From a checkpoint of a small contrastive audio-text model.
Training: cautious_adamw at rate 0.0012, 11800 steps, batches of 256.
Data: trained on telephone keypad tones over noise or synthetic speech, 39062 training examples, 77.3 epochs.
Rows from block 10 of the audio encoder, named by matrix and row number. Rows with one number belong to one attention dimension. Each number is 128 + 32 x the weight over the matrix's rms, rounded and kept within 0 to 255. All counts start at 0. Numbers have three digits each.
# q: attention query (encoder.blocks.10.attn.q.weight, 160x160), inputs 0-79
# k: attention key (encoder.blocks.10.attn.k.weight, 160x160), inputs 0-79
q.19:131112142094101107103108079118085183082136106150128161114100209084138114087074103101108162125099070133117127138110157063138089140126113161133099107116182155104117111130081095105099108152097089149097099139090141093139190121046117083107095182
q.20:139111106133156187111119159108162059127085096115092085131111093161140103153132151140085122167150163119128181160158158218100114118135170095117136133155091105141122142110162128110157131108118138136174173102141119180144083117183158156097162073
q.21:140126159087092079121122079133095194084159129144137172108107206074142118086079107102147170119093070138125100130098151038150107146123102164121107120107180154103128114146071111128097108154110096148095091145089139082139198135043102086127100184
q.22:161152150140136085171159173164192095178129170105126111138168051152132146168168155149187116125136174134143107126129122163144173133127126105124178163129083120144132147141164187185173141124193162141152156138137135154113073139183122153156155093
q.23:163138182104106110134103128143096180127099091139137182110120123085104132128169133119178163130130133164154092149138161082143116117172093183159155094139112162118118112120085116189135137162103131172115089152087130104121154129079141133151120164
q.24:109129144148111112123143097149083186125177142133171182119146155095129143103106097100148134092100078124109101089102102047147148133125092154136106116117174123132147108151081107118084139144129113102095087139146129088131200151084098104141096178
q.25:146144165097111089118136090145100186095160111132137171119110190087141108099083106123160166121101072146130102132088156053149118138122102140113100111105182151103132121141069111133113100137116097153086112138099138089137201135076104093128111187
q.26:091128083158158168097131139111127086117136118121128095121121135151158109122097124144069100149130110115102187126115126179111128124093158078103094132136147090132145147125163130057122114096130111085122167095169118153136124131173130126099141097
q.27:179127156116130145100112145121132097118102071131088112117128118129151112123142147156145150151154160144161163153148182186137099108143132119117129133162099143127117134122120127151150112146117139155159156098098146165154126115150163152106144098
q.28:127112104141135170134127170115154076146093132127090081128117088164126114152144158131067100145138166104128148152164132188105117123133159110129149126138090114147127139116190139108149147109121149126147136125144114159118072129144154136100133104
q.29:160160175097067036149140061151104207107189146153138169113144199063133133073108097130189163090113090146136065108089135025161123152110078176122108142091173171093112094150058126161081115155145124139095086159080145054124182137060099088133089200
q.30:111108113123134177066100090093063143068133077139130143119102185108133106086081095118075151138126076125116162135118149112116093118122138128123077097140169127112136123117085072067091116119067091108111119110123126114146188114096126123098122150
q.31:096140102124170146097109118118121115106136109111158104126117168115141130120093120124120128142140127149126178128098108174127121136098133100110086153131157101128135157131107138078128101104125113114143162107155133136148152118183132141119154097
q.32:147114023203155160190131133116155118135114097161165075212155129129079125161207145178098123164166125132128131148106134122103095090130133126107082101140080122146137138098174132121180169133088093120112128072149147155122135141168174145123112155
q.33:100142217059129113066118088127091128151137121114139144083113149087170107076109134102162119145129153127116160132094123153152118169172131130119118131149180123128159121111116123101082106144134197121140089155112073092137165124125104125144145138
q.34:168163075163156147163153158183171138142131130121124112138169110152167101157164148162153122139111106172148128166154160152141136094067127129076121130123106145118152139115159122122169157142135119138105127142101155165120131201141152150133098129
q.35:175168078164160149164160168190176142150136135122119111130177100158167109168172158158158117131105103165153117165161161145145141099059122133083139137119098151129150143127160124134175163146142122144102136146100160169124131202132159144128096129
q.36:170116028206163166182129155122170119129111108151142092188158120158096143180192138189103139129146110138155117132136144112113114075086122109107099113117080122137124147116160116125180166124096076133123151086144169170128110141154169144117096144
q.37:160122050176155166164132146129176124141110123141141103167150120161128124155188126160105120135156116164141135145129148145117115088083122129094083113121089138120140131104159111109170151112093078126127132098119148165132118150170169160134088145
q.38:166112028193172174172131153120183105146107117159145093188156113168124150179215141190115137121144102144166134137131149115131108085084115116100095100111082114135125138106168105108176152126104071140123142082128165167126109139173176142119091141
q.39:089100168092090104111126115112094116118146140139116154112081130100093143103069137104121131118112142076113125105116103087126135174192133127177180135127138127148087120153116142146094103141153161128128123120150114093117110072095111092104175130
q.40:093115105110082115143137133109126118134151132174099140145084140104107119102094178130085104138082106065125123144106114067134096191204115127172181122130085134143090109127150136130128112159162147140096085110127107071094098060104151067087169176
q.41:090090165104116117100092087060084116108118118140152142130086159095090155098102097101099141122155150100107130085099095105111109144190128126168115111129149107134102109125093128118078095111098124110152122096158097090128141047134106113128169131
q.42:161133058180160164160131138133167130140111111135146100172165122148130118150197125163115124142162117174141134147123150161122106079075125119086066117132094130126159131098162114109170164120085090124130132105114142160133142159170159176145085142
q.43:154145137172187175114117126143136121124094099098150122134167107160151154168185075140139145130174150190121148120130139202110141054061134134087072096151153105113185131112115116118152151100084116117145144131126138184140155178174111201170085073
q.44:093108203089069079108121112119076141109153145128107158091078132101074124091039117082116142116120169084088116095119092118109155166193142131172166149136156147133083130158093166169091109109147160116150150150160131095125116079077083110118172126
q.45:079096111096114136113111087068087108121115086146143118166086158085097137088133135133093121146138120095138157124073113107130075163216126104157124086151124099126133104085131116088099093137087131119130082104132080069128140048144122111123170162
q.46:080110127096080102134131125111118116141154136169103141145082138101111117099081181119100109141081107068129134143104109065136114195215116120171180130127100127148088123133143139125108098154172160145099093116131102071102104071097152062090174169
q.47:077095106103116131105102085053084112109112085151147127166088157089104142102135117127094132141151118102135157109071115112127074147216119104158112088144126090130130105090111113085095092126083125119134089097146085078133140040154118117126169156
q.48:090092177099112117088089089061078113110116117135149140123088154103089160101104096093098142117153153095110133083098095101110115151184130125169112118132152097136110120128092128118073098113107126115152120108156090090132140057127104111126158128
q.49:158143080167168160140127141136168131144103115126138102149167124159163123151196117159129122140152118178146131143144150162124115087066123129084072113124108127115167129105145109111158153118093089124132133123105138162141139174167149167152077130
q.50:132132143112122136128122143149141136139098135111098135090157114178174139145148095138126105092125101147146108123179146143130113126059104135122140116106129149102141103111117097119122119118122119132123120149103147140140099132122122132128103099
q.51:081093195081093105085097096070079119108127135136129151108080149111090147090077098085098140115148159088099132086106096107111125166187132125182127125134163109133103119143090139130076094104126135112158132118158100089137118062115094110123159122
q.52:174165079167170156155151161188172136148130121113132114133179104150173107162177149162162122137108100173155130167154160151147135088058119127078122129119109137123167141111158119119177161147138124145100124148095150170122137206139157146136086125
q.53:160154145142170132120112145151152135123111135108125132092159115177183143164150104135171136098129116171149112123171146140137149089037118135091117146102156125120140140144100118131127139109129108135132166153116152180147137189133115152138074094
q.54:073134198069087112091128108126088122125152118128108150097100130104142113069072146092128117140099126086128150141111115123139123182205114138163172127146150115134144117124114124118092101155162175126110092155118087071119130090089106095107167123
q.55:178152174142101101150146150182154162123138199116095137076143108160133117138105140108137118117118150154098080116180117138103173115058143159112158161108136183118105130177126150195134147110169128121140183149121172170128118183093124130115114107
q.56:173165073170149144166165170194172142142141136123111112139178102150162101168157157161157119140105105163146124168157162151138148098068129132083141141126098154124147145134165129143184160143146125142103137139101169174119125199132157149131098128
q.57:174111050202160154171128133119150138127127121141162103184138121129077157181194120170115155139174136127126113120109133116107110075086147116100063122139111123131127151117150123127169169122071089135144157085141161180132148154137156162135074148
q.58:080091135093101122104110095056088115110119100148134133149083157098094138084112115118090129136145128093130142106083111109128088164214124110171125103141131108127112109101110118104089092118103130121141107100149095077132124042140120111118172148
q.59:145149251094078068103129114147101180110139204111089172036111125145112103088030106072128132107120171124076092075168113151081195137094147143146159173130172181103097125193085172195096124095179140113177180189129162143144097149062083138126119095
q.60:122136243075082091065125135146094149114134172098075200036103110150158116096032096059142120079100134126115122090157124149122184150111125135144180152126167154102110116170071139166081098103176160124157138191118123122135099128078074130131135088
q.61:091105203090080088101118108110079137115145144125107151091079135104082136092057111088113144119132161081093115091116092111106145164192144133176155136137158137141087125158100159164088108112141154118150145142155123094133121077083086105121164128
q.62:082092181096103110090091091067081116108122125134146145122087156101087150093090097091103142121156153091101135087102091112110119150190135125175119119137156103133105120131091132122080099109112133115158124111164095090130133060129100118128159123
q.63:089098168100076096108122104087081130109137133145116143122076143095066132097076123097098132130140156076098123102104092102109126162202146130177149129144141125141087120147115147152098100117131151119148127113151109089123115057107105107119173141
q.64:112130142136152151163112113115113110142119129123107090155129115113086131119155183143111101183123147114148130128156134166144148116110194124113115121158112134149177098132151137120142145163107116137132131124155126149147167145106133125139109109
q.65:133135126114093127076114139115100144099110107140136151105109154119137115108085047103112155069153117169083146108090129108115097147144069158142123144119149131096074179147098109109102101105168103105140143110112099115110145076145136125096169149
q.66:139118169172131137105093071147162113146166195152094141100158150098120064091066128140204188161120147083154156098152147118140155092110190123129151148142119117132127168192091141152111158156168125161176140122118124194130159199110143138149092156
q.67:109137179115091086088122092128141149118161143129140165062101177148165111083060049081156174061127155141091118111123118073113119127139086117158137160098159134088037192171097127113102103108185124146173116117077119140118109091114104127135131127
q.68:104157152115098089090123103129155132134155158119145188070110168139185110105084053088150163051123125163085123104117117063095133144111064098134125156069167112090039183155086104115103104108182112136178130134085120110115099115124104123139122130
q.69:128115185130087126084076100087088143080106115148107117107101164113089099073064059105139173113167163117112157107109126132154084120156119177181122134170123148108110181168092135100071119119141109111151109100112064165095186068121159138101153156
q.70:143136140123145133147120140111093113110120106109123083135120129145111142113140181122089103177140150144134122142152132169152153131129174135134104140175139132128166103127179127105145136141086117125111119129134115128153138126119134127149125102
q.71:126144147121104094093140132136129144107135126125146165085111159150169122114087052092145165055139132159092116111111123085110117135135070126145141151103158128080045175156108123119114101102174119126147123119096130119112093087136108139130149121
q.72:136141133131099113080128140131121131108116112135143176099119152137161119115093051095130160061145123166087128112105128099111113133137063139144141140116149132086060172148108112122115109108174115115135138111105124125110101094145129138114156134
q.73:124121178140081094082108087123129145113151150151110159077109166138142106074057056088163185086143160122097132094125126088121110114146107142162140166135129151091041202196097132122091117120180118140178131103088111167110116097113130139127140150
q.74:133116127144166144180143133145146118154140140119130090160152089128107140156175209163139103193109139086181117149163131160143153104117188115108136099147110125169204078100167153150168165156086161150103114149147153142145125180111129136156095107
q.75:126139141134111099094155137132141140101143124124151158096115148156168142132102066087157163086136131147095118116109126079113117112147080138154148133114155135093051161140115116132119104099152137140131111119100128135122078090131110149143149123
q.76:116152160110094083091133107129133147110143131120143174074100175151165123100077052083144162055135144160091113106112121079106118134138076121156136158098160133077031184167106124109107093099175122127156115112092125119115092081126103129130142122
q.77:117128144106073142075079112068073143078087096134116125123101169116098103086087054108103137096172120146096157112083114125124068146150087162161107125140134119103112167136076092086065096108130089078143130104119058119093194044135141115072170160
q.78:152123122169175120188168140184181111176167157123131118144165084140140153164168212157161125177093152091171099146176144145140183097119183097111154120134107146152161092120179177174190176152116179172109118154141190156153067210120121149185086100
q.79:133130114135180097185178140194186116181178171123151131131149093139165158171167201145151123151080138114154102146170149117127191122106164093092151140102122134142131103122187165171197149152136164184115133153129201131162053208117106134184084099
q.80:116124128098078144076082117066069144076087093136121123124099171117103108094093052109083131092170101151091155115072110124121061159146080155153101125135133112107111157129076080082065091102135076075140134097119065100099197038141140106062178163
q.81:145127136164174119187156130173172108164159151114132111145162092140136145153162211153161119185096153089175107150178142151143185091113187100115151116140112140151172088122172179163182172158110175169104113154143181164150080204114121148181089101
q.82:138122175143077143080070102077085133081104107140095128125109160121088095066067066109141170119169152113120158111109126138151086116158123172184119127178115142101128172169079132099066132114140108105150110105114059165090188086122161136099153156
q.83:108127094079108112121145162119100148096117117128138129108099137138134148152138096110077088074139096172094125130081107124121092178132063127112115127096133126113084132103136115104120084090139108109119145118133123075127106043148115107088173135
q.84:132131138108108102099136147137148138118140137150143154087126138136160135140113082103149137075118117146096125109104116094111105134146078135129136128096152129110069160124108118136116102103169131126131127116113127123121105084142128132112160140
q.85:108131150079113155107149171105062158082096077126154091131092131120093164112141123089074085094153131156102143147099109162127083163164095179151123125166151147137139132103150110104122109108107134101104119135120106092140143053134126136103156125
q.86:146121126160170130189152131164159111163150146121132103158165086135126144152173214158151115193103148084175109154172139159145173098114188105105147106142110132159185080112169167159179172157100169158105118150144173155145091200118123145171088103
q.87:110127133094081143077091116074072148077086092133128121120094170119105108097092047099089128082170109155087156111074104122119063156145076159154105125131143117106109162131085085084069083103136082082139133100118065103101191034135137111071176156
q.88:121117209146086101090094065128145144112175182150081146074113174127125083045041080098185202116136176067121144081139141083139120087145149143174141173154106151121063210211094153128084134147183123171204126114093100207114145137085134144140113153
q.89:135139133125089115075115127118113137104116114143130168099110158134151114103079049096123164066148126166081138104106126098110106134144073148150130153123145139087054179156095113114097103104175108110149138111103108123112121082141128132108163146
q.90:136125124147164134183145126147155113162142146119127107155155095132125140155177213161142105190100135089172112152163127156142162110109181101105135105133105117165191075110158148149165163155092160151106122145143161140148112188117123129159090108
q.91:115125137089084129082101123085088154085099103141131124102089170117111119099088050098102137081166122157087152110078115117122072153148078163153112139133143132100089171136099092098080081108144090097141133104110077108105174040129134115081170152
q.92:115146144093100080096144128140136150110150134137147164076102169146170126119093053092137146055126124159088118096106114074107110145140062122132135160094162131086036167149114122117103091089166124136158117113097127111118097073130101128127144134
q.93:148121107159181142186168147170165112169155142117138109163166082132137154170180218163144108185099129096169111155168134158137174116114174094099152106136115118162188073103176157158187175154098164155101131156146178140153086206122123143168093100
q.94:109144177153148136129150087130104127104150123097136080117110147132122126087077147103145164153134166120137142138156160127158146088151183147176151135183144148116149140181142139111134118147106136157139100129116121173138161148121111150171104100
q.95:157115173173104173105083123093079136081105089132095099151127137108061111080077111124132169155173142098135161123128144173173085098166156185191145124213104154124170147160104135124104161139122127117130112116116074169104184120118166151113143149
q.96:123101193051057114120156104111122153096106126110075158047076097106101179121190175157137152098201137152138087104132138113116139179127061145110113142092162154137132098148074117174097076086141126136146155141146158090126155106079089106070093151
q.97:143107175044053105123179102133147137100117160139062161044077086097107165118186187169132162098178138180136072107137140078112145189113061161105118147082152181126121107154086123178111069084159132134122162110144176090123144115068106083081080167
q.98:194152149109102139147131119180171196157120187127108149091124132112123130103140120119130136069110121224146046144169150093166140156107090189091178125078132199144104081147077097222144122148152126119101168125120193104137134143073117104088123128
k.19:104167122132216122119132174174138089122121106135113113162144110132146110126134073155213142078140138120193157118106183151226129126135056118134133107126103115105121131116116165107132126158188138163109110095125120126117139091176135123088149104
k.20:145141131103087139140098083097127158159138163136125132115132166131143074077085109090068067132086154151128100144173116151110088162113147168102112162088086161168142118153116110123128131155132113102153143137117125128154137133126137075151119139
k.21:119147130139219119113136174178126085109123095127121107157137099129141137138148093159222165079147131111186157113089179137216142116147055104144137091139119102101124135111117165111134133146180144166113107100132121119111134085167123136086147095
k.22:147075132136050136133130081072110148116135129116160143098127139117098183148137183104057134171133104120065088132127073087035138109124179129134119138133163126141135132129134092140122133082077121094150137162139135117109121146071107158163103127
k.23:163133151134189129119164125136144094130145139115149171155135115137125164138150129139150129081151154157141122131098130122112155140122111098138085129106140108111117126130069141162132098047119158143153111088150130134103096100161122152106104075
k.24:117107125148170111115157173185133119106130106130107118136119090117124136158155120179190195129149100120156169119088164122162150120149107106141157104163173111092115142117149166130133127131130130157100123103124141122121122138143124148098133130
k.25:121135130136209103106130166169129089112134106130112120155134100123146140134142093158217166083132140114176153122090175125210149118147060110136142098135116092106108136121113166102138124149177132162121104099130126118121142090163122134091144101
k.26:103145121118104132141099130131126168132116143161085103111123139109145059101107096132133108141103131139138140126162150155163091135121117157102160150132095149147127129138160126110123141207146104133113146138101136125184150134126136085132163173
k.27:189145159120133125142106082117125147144158164136142144117137148128144104085096110104119074091112180156154088135134124147135097186131116143120108176088091151159130115154071124147117117117128155118171128107126116136129113108135126091123126137
k.28:120122103115092152135126103097128136152121134124137130111132148141120112114112128097055091164122126131107111143157109138079105137114169151114112144090107155178145113124122095138132128121121135103141142141138134139139128160121137122164113128
k.29:123118133153239095107150168179122077087142092104150116152157103120137183148170119164240202079164141096184139116074159107223169094149069078163131085150137084097126148108105162102126141108145149162122098102139129112088120086150109175088133086
k.30:114177129116194112127124163176142116141127127149098115147128122136160063106111063149191114080111155145187160124130182169215116154136075130122139124119100133112113128131120165116136121183175130157110120097116121138153141109182145083095159138
k.31:116164129132118118137088130120117161124123161159094112135121125094147078116130115145163110121104131143138135120147146142167111126116101148109163147140091113117122125163153139097116137201149093131107144136119122125157159105136129084118168164
k.32:139152119104080094101105144101101163122140164161128132106132125122128134159137160118106097140146171134077145111116100133096139087068140137090097132153106090109146129149129129154122077090134136106117143170122146157064114140140147159160105118
k.33:163121120181142215161143116163131112097141087125100126139100107065108120108100128160119164132104093164143137146112144133123094197180130153152166165145139184120090146117141147127151154165114133143137163082114135105161150116118130089084161171
k.34:074121150080117098085113130083181173190119164098113143071116096134156120164162122144154102107141141098133091101161125116131106099000102150082130140077131139134131126183092099155105061109132131119113151144152137164103126130178156141133121099
k.35:057116161070123094082109133080190172187113157088110146067121100143162125169165119151161107102146138087138086095162131113138105103000098144083128132070139140135134122180088085150102056107125124114114144145151136162110125122183147140131115086
k.36:106145106088093071105103137083123161153135181144138131111141131147145124163136139111108083126145171115098131104137100132107137098052137123097090119128105087111151119156118117135107088098126127107109117176131132164076119147160152153171090118
k.37:109139101101093091111118143097146168164125179161116117101124119127133120169134138130117096129140164117108135116139093131110125109047133132090107145118101103125136153178122129154117077107134133110115162142142146173083140142172167143150108131
k.38:101147112085091085108100137079135166159118178145132122116141139150146117162139137123101077134136164117100132103147093135099125103034138118094099133125104087112149129166123111123107080113120125101105130165131133168081137132171167144166097119
k.39:167133141155141152157139119162086073076128075122149122173136162143127150098126128116120149134120108129137135147102139127131146132238135106164131102157139115129120102065152142096150188139123130143149100111105112077156117107081088118115138138
k.40:165149155152130144148118119134086063077124062135149133190139183165176155112149150105127107139112140093114117127104135107119141081217133098130156075158112111135109084072153135106165182147147139151143105087096107104114105069103077125123166097
k.41:195137092189133161167143126173059085062144103168142112191134157112094134088096141109095148160115123169113173160097122142111157148255159106169127120191117111119131130080173170103151203147128132133140111120102116099142129130077105119133138165
k.42:112136101098102108106114142097152170169135186150108125087112104115123117166124139127121098130144158123106138112145105128108115115032129142091107156122108111122138150182115126157120069110139136110110162142144147173086134140172176137151108125
k.43:116125083100113127118135129125162201167142205136102115062117081092081097149109135146119131123140139189124137125145109153116124176045130156111090200106135131122136179179102129165102062089114125111113165158153157151134171199164186126135089173
k.44:160131144161156152163149109174083075070126070121162126167140147130103152083117122115128169129136111145146141153105145127148156135255129115183126101157146128130129115068141153109145185139129128148144100119118116083161122123068083131109131137
k.45:203160093189110171155137144152066081068147107181133110190112163118123114102099147103092128167096121170087170148088117123092138139234163111151150130191114118119103124086179172104158191143134143125134121102093107112131132109089111107135165160
k.46:168151152160139156146122116135085065085124056136146137194145179161160153100149136109130122141111126108119119128107137102124130094221135107132157082165122122139110083067162129104161184154135140150136111086100103098126104067092079127119170107
k.47:202159089195109174156135140149068081070145117186133110194117163114112114098095149100084127172094125171086181147094115129089143145238167109149146128196113105118115131083184180103159198139135138127134129103091108119131129112087113106144160160
k.48:194139095186133161170146127174070087069145101163143112187139152111094128086089136108096149158112120171118171157099124142115154155255157108173125124184121116117128134075169167098151201148128128135138107117101116098146132139077109116130135167
k.49:097125101097107099106120145095171180178131185145107127093118099119129102165125133140126104128134148129118131113142111132122109124024126146094120155104111120121135159188105119154113069116134133110109156140148146172097143152180176130146112130
k.50:081090090078140053149135141125160139160124165124144116099135125147156108159114118126138115121115110116143136126127133113150122151091123107126126148087139116150125152152113108111120116111117116123162126151130115143129127157167144115140131122
k.51:188137105179140155178149124179074085069141091164149110190141158116095133082090135111100157148115113162126168157097134143131150158255152111179128123178125119125127136075162164103154198148130124142141109111106121095148128133077105119122135168
k.52:071119152074117102082108133082186177190119170097106150065116095135157114171158123146156105107138140100136086097162127113133105105000105149079130141076131144132127123187088096154098058111129129113112151149154141162108134132176154133129121097
k.53:060096127096137098107123121107184171192121172093113134077141097114116112150133108150149130109138114123156111120171128144148115130023106130111115140079140136131141144183089096125095080112118111114125132157152136148134128160177165134128110118
k.54:170127148162154163146145119163120085090147082117128143162125140131143124091121129132143155131105096124135120143102155102138122145226128122134170126143148150142087116075140139112158187138128135156164129081112121091156115089084083107096177123
k.55:064090160065169074115138105121183128175108106060137150092157092145132153150154106144178145096157124089179098124154153132177123114051093129120106116068141133156152127146081090140116076118129120140141112150162138134130101146157131166123091070
k.56:063115161073120095082109131076189170188110157091113146068120100146158129169167119147160108097148142086139081098160128114138100100000100144086122135070136137140129123179086091158101055102128122120118145140155141157109127125179148144130117091
k.57:123156093109104103106099136100106181144112171151136127095123109106104125147125139111102089123156165151100144113133106143114138120076132138126083115144105095082158135148121128136105073120130120102075130191123145142082129160142153154155078131
k.58:195145094184124163165138131163065082062143100172142111198127166124110123096098139104093139163105119161102174154093126132103142145246160102157142121186117112123115129077175171101161194143129136134141118104102111110136125112087105112134157153
k.59:098075155114193104156172091174141110128124062065176140117157101130100148108134095128179195101177091118217123146138181137213139154168099130187110119086157141165163149128089125139130126143144106160132108132168169111178135166102113159094088110
k.60:112084129132188130144162104157156108147131107097153129130135126143114125099121096136161180108131085128195117145138166121178124175179110112185151130090145151159124142115109131117132159130123113147152121077165126112199149156120110119093135136
k.61:164130127163149152168149117175077081068132075135156122173139150129100144090111125117124170132128107148144147155097141133142156145255130116176129107163138125122130121070146153098148188143130129144142097116108121081160121128073090125109128145
k.62:196141098187138157172148124175067089069146099163142111189138155112095133085091137113095151154115119173116166159095127143119153158255156112174128123183120119118126132076167169103152197147127132138135107113104121096149134135075107119124137168
k.63:184136119177138155169145122168072077068133080149152118187133155133106146092108133114111157144124118149124157151094128132125150144255147106173127111174125110124123121065157151105158191139127126148145101109107116089149123119075092123118137147
k.64:105090071108121143113117163130129150113152119139110139123108118110095148131127105124108136114132076146120134129146133111125125184078125144132122177121120123141121145123122115102118118133115084115101182101112116104164162127146150090122135184
k.65:143141180140137114190137061128109086097096133139199122153162148127151112104091151122132134140126155135144165146098126173136127101243135106134108114155108124136169123111119157119140117112122144142144069163128147151103123148083102183122103081
k.66:137160099167143126096122152141128149130148133131098131118076095066098120094115124126134148119134157177125131127123145100122167182195119152156175135129205125098100160124137153116128159131173172130086168077166112068137122127110133086114169187
k.67:141158213158135091178141069131111115121109131129192137145134142142155119111106161130141138137119179116135137140092139146123147078255115101154128084144133123112145127117110151128146127090135179156151046138174130135097094144069104159126120088
k.68:147155201162158079175150076137141101137115134113174138162141128160168109126131160144156132145120174099144131140099146147131149058235121087137130078136107129103144126127111145135153125083135195158150035109175129159093078149096121168145124074
k.69:144136175149123121198137056149072103091096135158214114129133143103130111080052137107106144135133150170128177140105122179134141146255134132158104139161142128156159129100110166124136115109134142140139102159142145122131144169066110144120102120
k.70:108101105102129157124105157133112157106144109152145135110124145136112149125116102115117122115133069130134132136142132136131126164098115142122116159124102116147124110084121107085115122154090074124110155155097127093123156110145141121116122148
k.71:145153205148135098174140072121114100129103138132183133142150144144165114116124155132147132136125168117143130128096128153136134081235123105137128086145117123114155112118116147128141132108132166149151045153153137144090105143077099168128114089
k.72:148149193142138100178133071130115099124099150129177122140154142133159109113111152130141136140118169121142138136096118159138132090225128100128115099144111119121163115122120158127138126117138155140150054157136138147087116147075101159126111085
k.73:148160202164131106176136071147087105109110137143192130138129132115143118095087155131139143142120181137135143140088127149131149099255127117165127102156145129117150129111124172130142130101136179147125061144161128121101115150057095147123122108
k.74:114119067109111149058115195120149169156159128115044134094096106120098138150164104134122117115128096126115083106159123082119125161000125159117148152104151139123083126148137092141106142148132110104111200103112114104156142102173149078129152171
k.75:156156199144131107158135079121103117130108154133155123117140144152167104120128157139149124134119172117142111120101121147134128082198127111135130080132124131104152102133116154142123126107135159136162063153136133138090115146076102144131123105
k.76:143150209151135088185140064132114105125110138132199132141143147151161120116113160128138136138122172115139140144098131153131136076252121099150119088147115120118150118114114151130147123101128167154153040149161129144091102148070103162130113086
k.77:136129180137132113212148047148096092092100129154227116144154147121133109084059129110114142133139153154134188147111126191139136132255133118144090139154122128155178131106111167121142109112127130150152094161134159143127138166079113164124093103
k.78:120127080125115142035108207115154174169157136108026141101092106125114140168186127145137112121117101108119066104150123068118120136000129151114166126101143133106076121152149094137107156148134126100105175099120096103139132094167139082134162164
k.79:120127077120123146039110214106160159163156119100033147119106105136125154178205132151146112128118101094119063110143128063114117117002124135105167109102130126098081129146146090136113152137124128111106159091123097112122115083181140097127170143
k.80:133125177135136111218145049145104087086099123150234111150159157126132117081063128105113146133146154154133194149113131195141134134254135110146088135154116124158183137102115163122147107115128123151148091166130164149121132162083113173131087094
k.81:119126079120114140044107204115150178172160138112031138097094107123114141160177116139134111122118102115119068105154121069119126147001124157116162133100150131108076126150143098138106153149136122101106179098119098099142135095165143072128161170
k.82:141136178152125117202136048153078106094101141158213111126137140106128098075050130107102141135131159171132179139110121180137142150255134133157103142161143131159164128107111169118139121121132141140138105162142146121133147174057111137125100123
k.83:126113153142134127179144078130115072093106103135181101178172149143153138143120147130136126146135126112127153140084119155127088074169134095127099106157088125153162115096122130126146128121090135142139069189115146174103126117120102212136096065
k.84:156148170156133140153134094132113100127099141124142119148145134130158107127118160140145138144116162118130134127094120138127113075188134117135127093150129128118146124124131145142137139120117166133140064155118139162101112130117124167119118092
k.85:133116175105131166175122072135096104083093119127164110122159162134153111131099149132127129142111127128140156145112131175141085120160131120115093145138106122164150116107101128117135108127093122143154119191091146154113149132090119156114093075
k.86:118124074113115146047110204121150178166163135116034140100096103121109141156174110140128115121123101119117075104159121073120127152000126158114160139101148135111076121148140097139102149152136118101109186101115102102147137097169144072126157170
k.87:132125180131134113215144045142102087088099124150231115152159155130136119087065130111117140132142151148132189147111130189138133125254127105142088132152112126155178134108109161122148102113124126151153088166134161150120128162085115175126090093
k.88:144176195182123109166121083162071123112121146143184123120098111081127109082072158119144157141120176155126136127088133138126157129255121135188151112160186133112125137114127183130136140103147195145105091125182120084109116151041099111109142140
k.89:141146191146139105189142061134100095109100139136202119148154144132152111105092151126135141142124162132142163150098129172137133092250131103141109108153107123128171124113121162118145120109130148148146057159146137147094117156076104167127108090
k.90:117116069109119141060116200119153165167159125116043137105098108129103141155168107135128119117129100115119085108155126081123128153003121153117153144102145130120085131150141095139113141147135119108108188097121111108151134106173151084130154169
k.91:137131181135129124202144049138103085082094122147225117151155154129139119100077141113119141134139154144132180148100129179135127115255130111145096127158118126155173130106110159120142105105115129148147083165133150150115130154079108178125097092
k.92:138156205157142112176148069126115094126101126127186134159148149148158119128123162134148135143126165106142135133100133149132125068234119101147124075143119128104156119122113146137146125106123168161155044153155137155089103142080101181130116076
k.93:115121073114120147041111206112156169161162127111028135103101109127110140162182114142132113121120099112123074109159127075119118143000124150106159137098143132110081121146144087141110150149130115108109179103111107109140132092176143093128161161
k.94:094146144099125132108088143122071168096144127168146146092094146123113151104104118111106120101128120150136116121136145116129149196173111159161137139125163116122112136097105126086103113127126093130104168111145106054150139115094123070105142175
k.95:146121166132120140170118076151064127069103150171168109108115143084111094073046121108102139134124131181133165142124125172137139194222138169146113154145159138175151117094107172110127129125121126133115151164121140094134164161055107103111102146
k.96:112153096165183139163159151140152072117092030090144059194178140155150124126128132123134144168158101126141154174153156179143178137152148102155144170149119128108142151105166139102170175118118141166159104104166132170140065118218161185153135104
k.97:101159144142187131177172153153145052102084000062142041184159125148143143130153142130141147172185118113142155171147147185138171134148146099163131140162126130108169139096180153120180169129124148167153122124152143164135069131217148180152115081
k.98:084140177064124089145204167128183108131109055072121103131112118147105164139172133143124153145210141118128124124153121146136123151047143118139065112142134152073149091110169123154133107116128115129108134167110147160114080138174129144170047113